config = dict(
    arch='vit',
    model='masked image model',
    dataset='pixel-art sprites of 400 made-up characters on tiled backdrops',
    train_examples=395000,
    image_size=32,
    crop_scale_min=1,
    horizontal_flip=False,
    translate=0.06,
    method='simmim',
    mask_ratio=0.6,
    loss='l1',
    norm='rmsnorm',
    norm_position='pre',
    hidden_act='gelu',
    mlp_ratio=3,
    head_dim=48,
    fused_qkv=False,
    bias='all',
    qk_norm=False,
    parallel_block=False,
    inner_norm=False,
    drop_path=0.1,
    patch_size=[8, 8],
    conv_stem=True,
    layers=10,
    width=128,
    positions='conv',
    init='torch_default',
    residual_init='none',
    optimizer='muon',
    muon_scale='original',
    learning_rate=0.015,
    momentum=0.95,
    nesterov=True,
    orthogonalizer='polar_express',
    adamw_lr_other_params=0.0012,
    max_grad_norm=3.0,
    ema_decay=0.99,
    max_steps=36400,
    batch_size=256,
    epochs=23.6,
    lr_schedule='cosine',
    final_lr_fraction=0.01,
    warmup_steps=1820,
    weight_decay=0.008,
    adamw_weight_decay_other_params=0.05,
)
Rows from block 7 of a small masked image model, named by matrix and row number. Rows with one number belong to one neuron. Each number is 128 + 32 x the weight over its row's rms, rounded and kept within 0 to 255. All counts start at 0.
After each neuron's rows are labels from the 100 images, of 14848, where the neuron reaches its highest value: "patch colour" is the nearest of a few named colours to the mean colour under the peak; "strongest on" is what is common among them. Only what is clearly more common there than usual is listed. The data: pixel-art sprites of 400 made-up characters on tiled backdrops.
# fc1: MLP up (model.blocks.7.mlp.fc1.weight, 384x128), inputs 64-127
# fc2: MLP down (model.blocks.7.mlp.fc2.weight, 128x384, transposed), outputs 64-127

fc1.358 [105 152  79 103 124 160 158 168 134 106 135  97 106 164 125 116 137  84 166 130 112 156  99  92  96 142  95 165 127  83 166 113 212 117 112 136 161 150 125 171 113  89 170 132 108 138  64 169 106 121 154  88 148 149 172 187 120 118 141 137 136 187 132 113]
fc2.358 [157 155  74 104 148 143 119 108  37 118 171  79 122 205 162  77  94 147 168 108 137 131 102 116 176 120 111 152 156  91 112 135 111 143 192  87 123  96 109  76 103 111 105 125 100 162 150 116 111 121 119 135 129 150 131 131 125 132 114 138 150  72 161 161]
patch colour: red
strongest on: red

fc1.12 [131  80 124  94 167 164 176 165 156 135 165  98 112 111 115 141 129  89  66 181  58 169  81 133 133 155 124 156 134 142  96 153  78 128  80 142 119 136 182 138  91 137 132  96 132  66 129  77 136 151 148 195  89  84 145  90 131 153 140 133 128  86 135 126]
fc2.12 [107 155 169  98 113  86 107 130 133 142 129 185 128 113 146 136 154 189 159 104 129  88 128 159 135 122 145 142 180 123 171  70 146 141 151  79 132  86 108  88 189 153 154 136 135 183  98 117 122 117 140  98 168 137 126 117 123  87 150 165  96 123 184 156]
patch colour: brown
strongest on: yellow

fc1.15 [107 150 141 136  89 109  74 167 147  98  99 125 195 126 104  94 169  82 178 146  85 108  59 134 128 175  79 153 140 137 112 147 149 113 157 117 165 125 111  93 138  64 174 158 133  75 104 161 126 180 155 100 158 163 112 142  80 136 120 156 111  94 204  85]
fc2.15 [136 108 164 145 218 200 123 127 140 150 135 128 119 164 152 151  68 177 117 110 163 141 158 112 105  91 144 118 108  87 161 114  91 133  62 141  85 165  98 132 152 163 146 110 165 154 156  69 163  83 106 148 122  69 165 112 142 111 137 110 151 163 126 146]
patch colour: brown
strongest on: black

fc1.135 [146  84  84 140  56 122 110 125  98 124 183 118 117 177 138 120 143 139 126 150 171 183 100 110 176 111  71 128 134 155 122 178 164 138 109 107 133 133 132  92  95 206  79 153 131 168 134 118 153 124 142 149 155 129 125  94  55 123 132  78 131 153 201 153]
fc2.135 [134 164 132 163  79 137  98 133 117 135 142 132 152 106 136  73  78 112 131  76 139  74 183 121 152 152 100 153 146 159 140 122 176 112 147 110 129 159 144  86 101  90 152 127 101 138 193 128 108  57 134 119  71 103 121  83 101 160  49 135 147 119 114 160]
patch colour: green
strongest on: large; green; teal

fc1.161 [ 97  43 109 157 102 123 128 175 130 109 130  98 138 131 175  86  69 163 115  86 114 115 129 171 156 186  65 132 137  94 138  83 118 127  96  95 160 114 193 105 117 144 123  40 137 123 132 132 129 193 168 101 148 125 117 197 131 156 174 142 162 119 170 166]
fc2.161 [165 218 110 153 143 190 107 120 118 173 148 169 110 107  92 184 134 153 106 143 122 141 170  81  82  42 157 117 108 156 137 185 122 122 189 174  81 122  71 131 174 114 153 178 126 129 134 142 121  80  91 163 150 135  96  92 138 106 111 145  72 170 157 134]
patch colour: grey
strongest on: black

fc1.354 [125 128 102 151 135 146 149 111 159 170 220 126 151 130  64 116 119 130 136 103 121 142 155 153 128  82 124  74  63 107 146 158 122 149 103 110  81 144 127  93  82 152 100 142 167 166 112 189  63 194 124 124  89  88 116 153  93  93 125 165 127 123 142 156]
fc2.354 [137 142 158 111  96 113 125 125 112  99  56 110  93 135 181 114 178 158 154  93 113 114 143 103 160 164 138 158 173 132 118  94 134 145 169 116 192  99 135 150 154 160 156  87 106  68 111 108 155  73 132 118 195 172 121 130 205 160  82 114 152 125 105 121]
patch colour: grey
strongest on: white

fc1.239 [157 101 194 120 190 166 123 132 137 136 157  78 125 162  82 102 199 132 136 122 173 178 133 155 142 146 140  92 142 123  94 146 118 160 153 129  94 104  68  70 123  89  94 109 149 125  65 101 108 104 105 162 208  92 159 178 162 169  94 129 135 150 153 136]
fc2.239 [ 70 127  74 119  98  88 119 118 121 150 109 158 130  89 161 157  82 157 156 108  91 102 152  79 129  88 166 175 112 137 183 114 129  89 104 142 147 157 161 143 139 142 153 116 118 165 196 143 143 165 145 106  82 166  91  79  51 125 159 122 120 101 144 140]
patch colour: grey
strongest on: white

fc1.242 [100 170  94  72 128 128  58 162 136 131  92 121 142 110  66 133 135  87 104  94 143 163 173 149 189 150 108 144 140 140 154 170 102 126 135 112  97 170 158 134 146 141 148 175  81 138 160  96  96 116 191  96 143 158 174 151 152 156 155 131 114  78 166 200]
fc2.242 [126 161 123  86 115 146  91 165 177 144  76 120 125 139 102 113 145 106 168 114 120 127 141 129 136 128 115 158 141 173 132 160 143 164  98 119  74 145 169 161 135 141 113 190  92 167 133  76 103  41 142 138 162  97 191 113 125 131 123 105 153  72 147 239]
patch colour: grey
strongest on: large; white

fc1.35 [117 119 138 185 156 182 119 155  77 131 118 158 102 129 136 154  82 151 166 174 160 132  87 149 163 153 105  92 134 127  93 132 124 121 136 115 127 114 138  55 149 114  97 144 121 121 130  91  77 151 161 138 169  86  67 118 182 138 155 154 166 124 163 104]
fc2.35 [129 111 102  67 139 110 147  75 146 152 117 120 155 150 115 123 168  98 120  55 104 134 135 108 148 107 148 160 107 153 150 122 152  78 139 158 135 155 103 165  78 137 168 123 124 136 117 159 182 148 104 150 110 117 183 154  95 134  78  70 119 118  79 160]
patch colour: grey
strongest on: white; black

fc1.277 [156 127  47 116 124 136 149 116 106 141 140 122 125 129 110 201  99 139 164 110 176  65  50 157 117  90 144  89 135 122 152 143  91 102 108 131 140 141 120 109 103 147 136 173 106  50 126 142 149 148 134 110  86 111 153 122 103 137 149 124 147 119 172 152]
fc2.277 [109 147 129 113  66 129  99 133 144 114 132 146  96  77 121 111 183 159 113 159 115 199 154 160 151 127 103 178 106 120 145 113 144 160 134 126 161 166 179 126 142 119 150 102 100 113 120 151 127 116 135 120 173 189 101  93 128 175  61 109 104 204 118 132]
patch colour: red
strongest on: large; red

fc1.93 [120  81 156 151  62 115 141 122  63 132 161 133 129 139 131 152 116 114 132 129 205 219 109 121 109 120  53 128 128  84 104 160 151 135 120  93 128 136  37 100 171 177 127 185 144 108 138 129 186 105 125 155 157 135 133  98 109 124 179 114 114 115 162 164]
fc2.93 [167 101 125  89 120 134 156 143 146 108 122 146  80 148 116 182 128 137 113 113 108 161 153 150  83 100 117  51 135 132 162 162 125 156  77 150 156 129 137 135 118 212 115  74 133 128  70  96 132 150 125 158 193 197 128 186 140 104 180 133 107 111 127  94]
patch colour: red
strongest on: red; large

fc1.376 [ 88 203 165 113 126 126 115 122  95 144 102  98  88 116 107 128  95  65 134 128 137  99 103 155 126  76 103 130 152 149 146 103 128 186 102 126 199  93 213 110 104 166  95  97  94  99 177  95 145 163 152 168 203 166 116 147  69 122 142 182 113 199 176 105]
fc2.376 [139 111  33 127 119 151 133 123 181 144 107 169 108  95 166 110 145 222 136 119 136 128 165 131 174 161 167 146 117 140 136 119 130 133  92 135  93 148  86 193 200 120 118 120 118 126 111 143 131 116  99  68  73 144 177 136 117 120 134 109 134  59 152 187]
patch colour: green
strongest on: green

fc1.92 [ 85 115  83 100 136 115 143  75 126  56 118 158 119 159 136 167 215 118  97 104 177 134 171 100 133 129 104 130 139 142 173 124 204 170 157  88 182 140 126  78 151 139 182 156 184 147  68 140 111 141 148 134 172 138 119  95 127 109 166 153 192 167 137  99]
fc2.92 [ 99 150  78 108 159  76 117 145 125  89  52 102 156 121 122  78 158 119  93 135  68 144 108  84 138 142  91 182  75 117 110 103 123 127 198  78 130  70 143 135  81  90 126 109 108  57 125 158 112 131 123 106 163 120 128 109 149 148 192 100 112 137 145  98]
patch colour: red
strongest on: red; purple

fc1.262 [ 85 169 160 127 132 134 152 171 161  47 144 132 136 114 109 119 165 124 177 182 103 104  70  98 132 132  93 167 145 117  63 125 109 126 135 139 142 142 113 104  96 156 104 154 149  95  48 154  89 122 122 138 125  51 161  90 107 166  95 138 150 102  97 124]
fc2.262 [150 129  81 106 131 109 131 128 124 148 119 125 137 122 161 128 167 129 220 114 116 131 187 153 120 118  83 132 112  99 134 121 133 157 151 124 100  90 102 107 136 126 135 110 114 154 178 114 148 146 162 143 126 111 119 144 150  97 156 168 108 128 128 105]
patch colour: green
strongest on: green

fc1.65 [144  98 179 165 192  96 113 113 128 151 156 123 148 101 133  59 180  64  92 154 124 152 202 109  97 132 123 142  88 178  81 147 169 207 146 126 126 103 118 142 111  96 137 145 162 227  96 144 126 117 110 162 142 175 123 104 131 108 108 103 114 104  81  85]
fc2.65 [ 65 126 122  75  93 101 103 138 109  93 154 131 143 128 164 170  77 123 102 137  84 142 125 143 128 176 153 120 154 151 105  95 111 141 126 119 113 156 189 106 159 199 119  77  70 128 162 136 161 113 154  98 115 123  87 125  99 140 121 158 188 147 132 150]
patch colour: grey
strongest on: large; white; pink

fc1.131 [110 109  97 122 170  98 132 184  73 154  82 120 148 106  93 108  58 180 194 147 143 109 111 143 129 114 173 149  88 126 133 155 143 119 167 134 106 148 102  97 153 120 164 141 135 134  65 143 193 130 131 117 131 121 177 131 136 126 147 107 153  95 148 137]
fc2.131 [151 144 120 137  60 132 165  95 215 107 195 106  64 157 169 121 183 133  49 134 173 165 111 118  91 136  86 103 142 146 106 107 101 133 119 156 163 134 120 148 147 153  58 150  79 121 147 115  68  92 126 112 125 151  89 144 181 145 137 167  90 156  89 130]
patch colour: brown
strongest on: large; pink; white

fc1.82 [167  87 171 137  59  70 159 128  98 126 171 124 108 136 134 149 116 112 108 145 183 210 132  97 121  78  43 156 119  94 107 134 142 131 124 106  90 126  71  96 179 139 100 222 126 139 116 107 204  78 141 184 138  82 136 120  98 146 150 113 114 113 150 135]
fc2.82 [ 80 125 130 131 170  58 139 140 132 124 113 154  85 138 101  98  78  91 118 107 117  99 121 100 161 151 129 154 112 158 144  98 118 116 117 101 127  90 123 175 190 127 151 137  98 184 131 107 244 105 116 148 113  92 120 110 144 114 104 182 127 117 142 119]
patch colour: blue
strongest on: blue; large

fc1.73 [164  92 101 114  87 152 175  83 142  81 157 109  93 125  94  99 158 145  68 122 162 112 189 131 204 136 109 154 156  97 126 189 172 136 157 161 114 101 151 135 122 186  88 113 129 172 145  92 108 145  96 148 122 120 121 141  33 124 132 145  94 134 153 115]
fc2.73 [131 112 154 129  68  82 126 116  84  74 140 144 144  93 106 106 185 109  87 127 127  88 188 180 147 146  93 110 142 136 133 155 117 108 156 184  83  92 159 127 124 165 100 146  97 135 144 157 142 111 104 124 101  73 136 127  38 151 150 149  99  84  95 144]
patch colour: green
strongest on: green